{"model": "segmentation model", "dataset": "patchworks of several textures", "crop_scale_min": 1, "horizontal_flip": true, "num_classes": 32, "arch": "unet", "norm": "groupnorm", "activation": "silu", "weight_standardization": true, "pixel_unshuffle": 2, "widths": [64, 128, 192], "upsampling": "nearest_conv", "beta1": 0.9, "steps": 26800, "weight_decay": 0.05}
Rows from block 3 of a small segmentation model, named by matrix and row number. Rows with one number belong to one channel. Each number is 128 + 32 x the weight over its row's rms, rounded and kept within 0 to 255. All counts start at 0. Numbers have three digits each. After the name is the row's rms in percent of the matrix's.
After each channel's rows are labels from the 100 images, of 14976, where the channel reaches its highest value: "peak on" is the class under the peak. Only what is clearly more common there than usual is listed. The data: patchworks of several textures. In brackets: how many of the 100.
# convs0: first 3x3 conv (model.mid.1.convs.0.weight, 192x192x3x3, standardized in use, each kernel summed), inputs 0-47
# convs1: second 3x3 conv (model.mid.1.convs.1.weight, 192x192x3x3, standardized in use, transposed, each kernel summed), outputs 0-47

convs0.55 145:177107112107086135127145149153115123196138121204106131107089130170156147163127102097201087149108164132125215157130101109108167060155137179126129
convs1.55 080:132136107165137121155181102084186141084086107064162153122085085136141135111088126154101128114161144118104032133102158085163066144116152090120170
peak on: labyrinth (26)

convs0.79 104:133160106135135165131151149091149145150082156111115125174113118149014160112072185077145088149104153108165088137080144163151113111041137124158085
convs1.79 166:082171134114111139100119126142123140095084089095151137108137149125198087107168113165078133060138111170060110153203130144146156155205157144101146
peak on: marbled (59); spotted (41)

convs0.78 135:173107069108071131149137147159123107195112121186093115099065138168167158153120107118182072163124166131131190170126080104105136072147135161134134
convs1.78 070:130142140170125123144207118075183146092089094071165154123088061138146120113099128153124137102157136119102039140106165085159083148124155096121167
peak on: labyrinth (27)

convs0.0 069:153062154076056107121137156124113115103152196132084123099119162146148085125146077192152134164089165146144120173177131094188106145160108124142108
convs1.0 060:116136102206188115091156146122133141104097098074132110141140125122148179144101155144090109081143108058109108118096114125076111108102162122069159
peak on: rings (30); spiral (27)

convs0.105 111:111135113083097121095125128197150080108086154124128160129135090127125114138171080131116170157174137128119108150190090111162120071161140148129087
convs1.105 070:127132096154145119129156104076157144078115144058142143121097114113140154133075136165086123150168141116112061127083144088165052148108157085120151
peak on: labyrinth (28)

convs0.1 089:162191106110138172095156159099151164173117125131146108178103121151142126133106117145116122106132084148117122171098153151159089188117122115182113
convs1.1 150:088036147104148061125142118164136120172145145161111107081128133145141154143125109074168153174159142120182198113121096110131175060132077133069141
peak on: bubbly (72)

convs0.76 119:163093064126079129187139127163137093151094114159111098093063147157153183126114103129173087185122162121152167165122081103115119093128154163139129
convs1.76 066:130153164153111131124216119073192154097120088072152155141093067129163098112112145152145136084157130115094069131093174097150096163132138105129163
peak on: labyrinth (41)

convs0.153 115:114194115099136114161116138146131111157134143164146171157166153153157127138157054113117164151121107137130115142159122134119115150160098185108187
convs1.153 070:117114073183148123161124120086140148076089119059130138103083153108141155129052122131106130165163180122114079141085146109169078116082184093115142
peak on: camouflage (35)

convs0.104 070:091144136121136147164169168093120143168092114111120102159129170170108153121082158086111078175047090169173090166131131107181072150138125112118136
convs1.104 081:111138121121131128079098146158117113094143101085128083128130175131124165087089182172076145136111126127131124144143136182168084166120078066151146
peak on: spiral (32)

convs0.190 063:151187173110147116162079111089151101101071163158146111163135145174159149109118118136131096165052135104185029159103101144143139127151071150173132
convs1.190 082:110051117155162097146110165135108143117123136110134155060125146120165142105134088090136109172161136130133146160122130135175137072111140157082136
peak on: spiral (48)

convs0.152 115:114197122099129119152114133155140131155131126156137162155180156157158130136159049127136169141126105134143108149161122145124109148165092179114189
convs1.152 068:109108083195153120154124132079125140079103127061125131103081147103141160137051123125108134175168185120119090138078146120165079112069177090110134
peak on: camouflage (41)

convs0.53 072:146113098174108121145160162104200124117132146167053052138064143175089129174082140144147081132139159117139109114123152096128095120019146148119155
convs1.53 079:122144129088084157112122122115116110071125170122152186150130143066154066138172155142084126097142108134059144138126121104152127144189075088114164
peak on: marbled (29)

convs0.110 109:114143129078122130083128144195147079135115164146130170115135077146129106147176079123121162171170138128116125162189099132150141067163146172117091
convs1.110 078:129128068158135119132150104081156146074093137057144146122099118116131150127074135161088118149164156114110054129093145085164047140103148085122145
peak on: rays (26)

convs0.33 070:098112113090190145145125140102138118115114139125182109181140132135127131143116144122102127133066086085142101149098131118112089126144025083132104
convs1.33 133:117110124148116104059116151180090175113116105149079135088176139124122125077111162103150100141150145143102158150147129158154151098101149164136127
peak on: spiral (69); rings (30)

convs0.102 091:158172133134125131103150140147153131140114160104140112135155154155121155164093174170143101139145033105143114127070133149127116129132136147139133
convs1.102 143:049101141099150143120111135090088119108140105129114100131096109102120137136129137116133141146136183140159189116119141130078155141106125123135098
peak on: camouflage (49); marbled (29)

convs0.119 122:114142112065127139075120132181156069111080163121146166123133091134120102130179066137087173171168133132111088161196107133160119068160148155127078
convs1.119 080:122129093174139116131159107079165148081100132056144147118098102121139159121076133157094125142168152113113056129091145093167055139107170086117143
peak on: labyrinth (28)

convs0.162 092:162204119107110200079107156104115156160143137113151104195176159144074112193092166085105096103099130124108128154096133153148107175108139123171132
convs1.162 153:085023111143124087135126150185143153116105137103133133048103164095188162096144104130140157192158125121139176117136088108141148084129138099060160
peak on: spiral (39)

convs0.168 075:103168155068153135103124170110107164138099137092106155208170085145110133188150124170169121182088105147121097124133195172119100161134136147178140
convs1.168 115:097069094181144097165110089161154131138096097115173136093093157131146141122079075062140142170169181094135144118125103121156151059114167103097120
peak on: bubbly (65)

convs0.145 079:139118102029155177077152157134129147160159150153120125151192113140110136157110143080135117157112108161120129129132152126109118097144129135136161
convs1.145 120:075118092176160133166150158143123123120107085072140107078054140113150163036090147123103123139105154127116124138095114156152111149091150103128084
peak on: veined (35); spiral (28)

convs0.64 102:153160129109165109154146129168132133110115149090135090133180141135160191153101125204113126132162000127134086124110112150156077151144102123131170
convs1.64 122:100141092149113140112166146106113138139127102155063131137082103119061125107091147092160089117084170103150157099098159155060193127081140117151053
peak on: camouflage (93)

convs0.156 073:112141125117176168136162153070132167129137109140182119145141153156135124071126143186136108144084113163117135179119169102139089155130108088111049
convs1.156 127:116085125129154077092129125171145152131160150162093140092163145145105152116073145105155113171152145111148144142098131101177135076094102148113156
peak on: spiral (81)

convs0.85 131:169107048113067116161147148158135105175097116160084108095057152159160161148114107126170064168137167124145166175123069102098114089134137141132137
convs1.85 068:128147164168116124128221132070175152103099089076161152128102054137151107113104135148142143092156130113096057143105163089158091149128149105122156
peak on: labyrinth (30)

convs0.154 078:144170121128131102158121151170112133137105149118160120160163135125139135175118179162124125144184069169145094115123086137142130198102118146176123
convs1.154 190:134083116193172094150154133093141112148120121127127142088091113147066154167086109038183132170136176079194134131090135109122170045048168122092120
peak on: camouflage (64)

convs0.139 113:116099164157148152129115109142150105100182118112136120116110143115115137154105167089094118114149150155136153117106193135115111093120095120078130
convs1.139 121:142166085053117104131152144119136092135173142128092084165099121129142133107148147167140104116121083079126158085132082125137108213128102096177098
peak on: veined (49); cracked (33)

convs0.59 074:145137099085149175124136152118138131163111107134130114136115144142104135135113183108111020121117113126114117139036132117141080102098096098112160
convs1.59 104:088087194052120112065134138127108174109148138149098122123147122098158141108135104167151141120199155154115202109148157098109160129148102163122145
peak on: veined (35)

convs0.56 100:120132138128079123105142103084088169069124091087086094184125085123103097178100097043122122062134114103104081129089157148095109164102145115123118
convs1.56 093:161105106149116116140167157188127156196109153159123125093105121156121156113135126124169139185109091143155121153117091089169098104106096128109109
peak on: rays (61)

convs0.159 110:117203141094136115149123149152130123177143147187128179154187147169161120146159063113143161154112107138139134154163127148122127142170088206100184
convs1.159 082:118115050187146120159128116095135145075091124060138139103086147113131158127055123133098133162158187118118075138090143105168065112082171084115138
peak on: rays (33)

convs0.180 060:196116134091146154163133129066157144129131067109153109111167133161063107069120126131160088120156069111109106150054163119095095127111081087106062
convs1.180 142:037098122149141101101110148185121143095118127159082112091145153093122135124094181094153108145117138127132169119130131152146170087099117140112155
peak on: spiral (84)

convs0.136 116:119142122078126137087123130198147078130100171137137172124138079136128089139180071128104161173168142125113116160195102130145135069164140173124085
convs1.136 082:127131083165136119126156108078165145078096136058144146119099110117134154128073135163091125145166152115112052130094145089165051140102156085120149
peak on: labyrinth (46)

convs0.122 120:115143120069133117078123125194141092109087153110133169127136066121119095135178066135086168135180129136098089164197117135156122074164136150124079
convs1.122 074:122130094174137115122162111076168146082100129056145145118099117122136159125077132159098127148168151110115061129093144088169056138100162083118143
peak on: labyrinth (37)

convs0.29 064:149170123087111145100179130096165155147148156183162087150156155201129161158133170174183118169143084129164169200102128167168158136087097183137109
convs1.29 134:137067143161149054142214142122137158122146140087111131052114123133133172099065116130143130156132159056144126112106147156149084087079132115060130
peak on: veined (30)

convs0.24 134:131086170101107102135154140158107131144203109180017176098130125144161139129145091119157148141098155165162179136148100118168157151154100166139119
convs1.24 096:110128082155142117141162113084168141092084119062150149108093105136135163101076132137106131136159157120116048130091139095166061139105173095123133
peak on: marbled (43)

convs0.63 065:145121120171118113107138142146129169108160154145109085129170111089156089093038064148122095078133136133107130106072156108086105135116162162097130
convs1.63 091:137137098177106155160158123162140104123088108154171129158125190174096115085123122159114107046106098114064085122143130121131108133154109071149126
peak on: rings (25)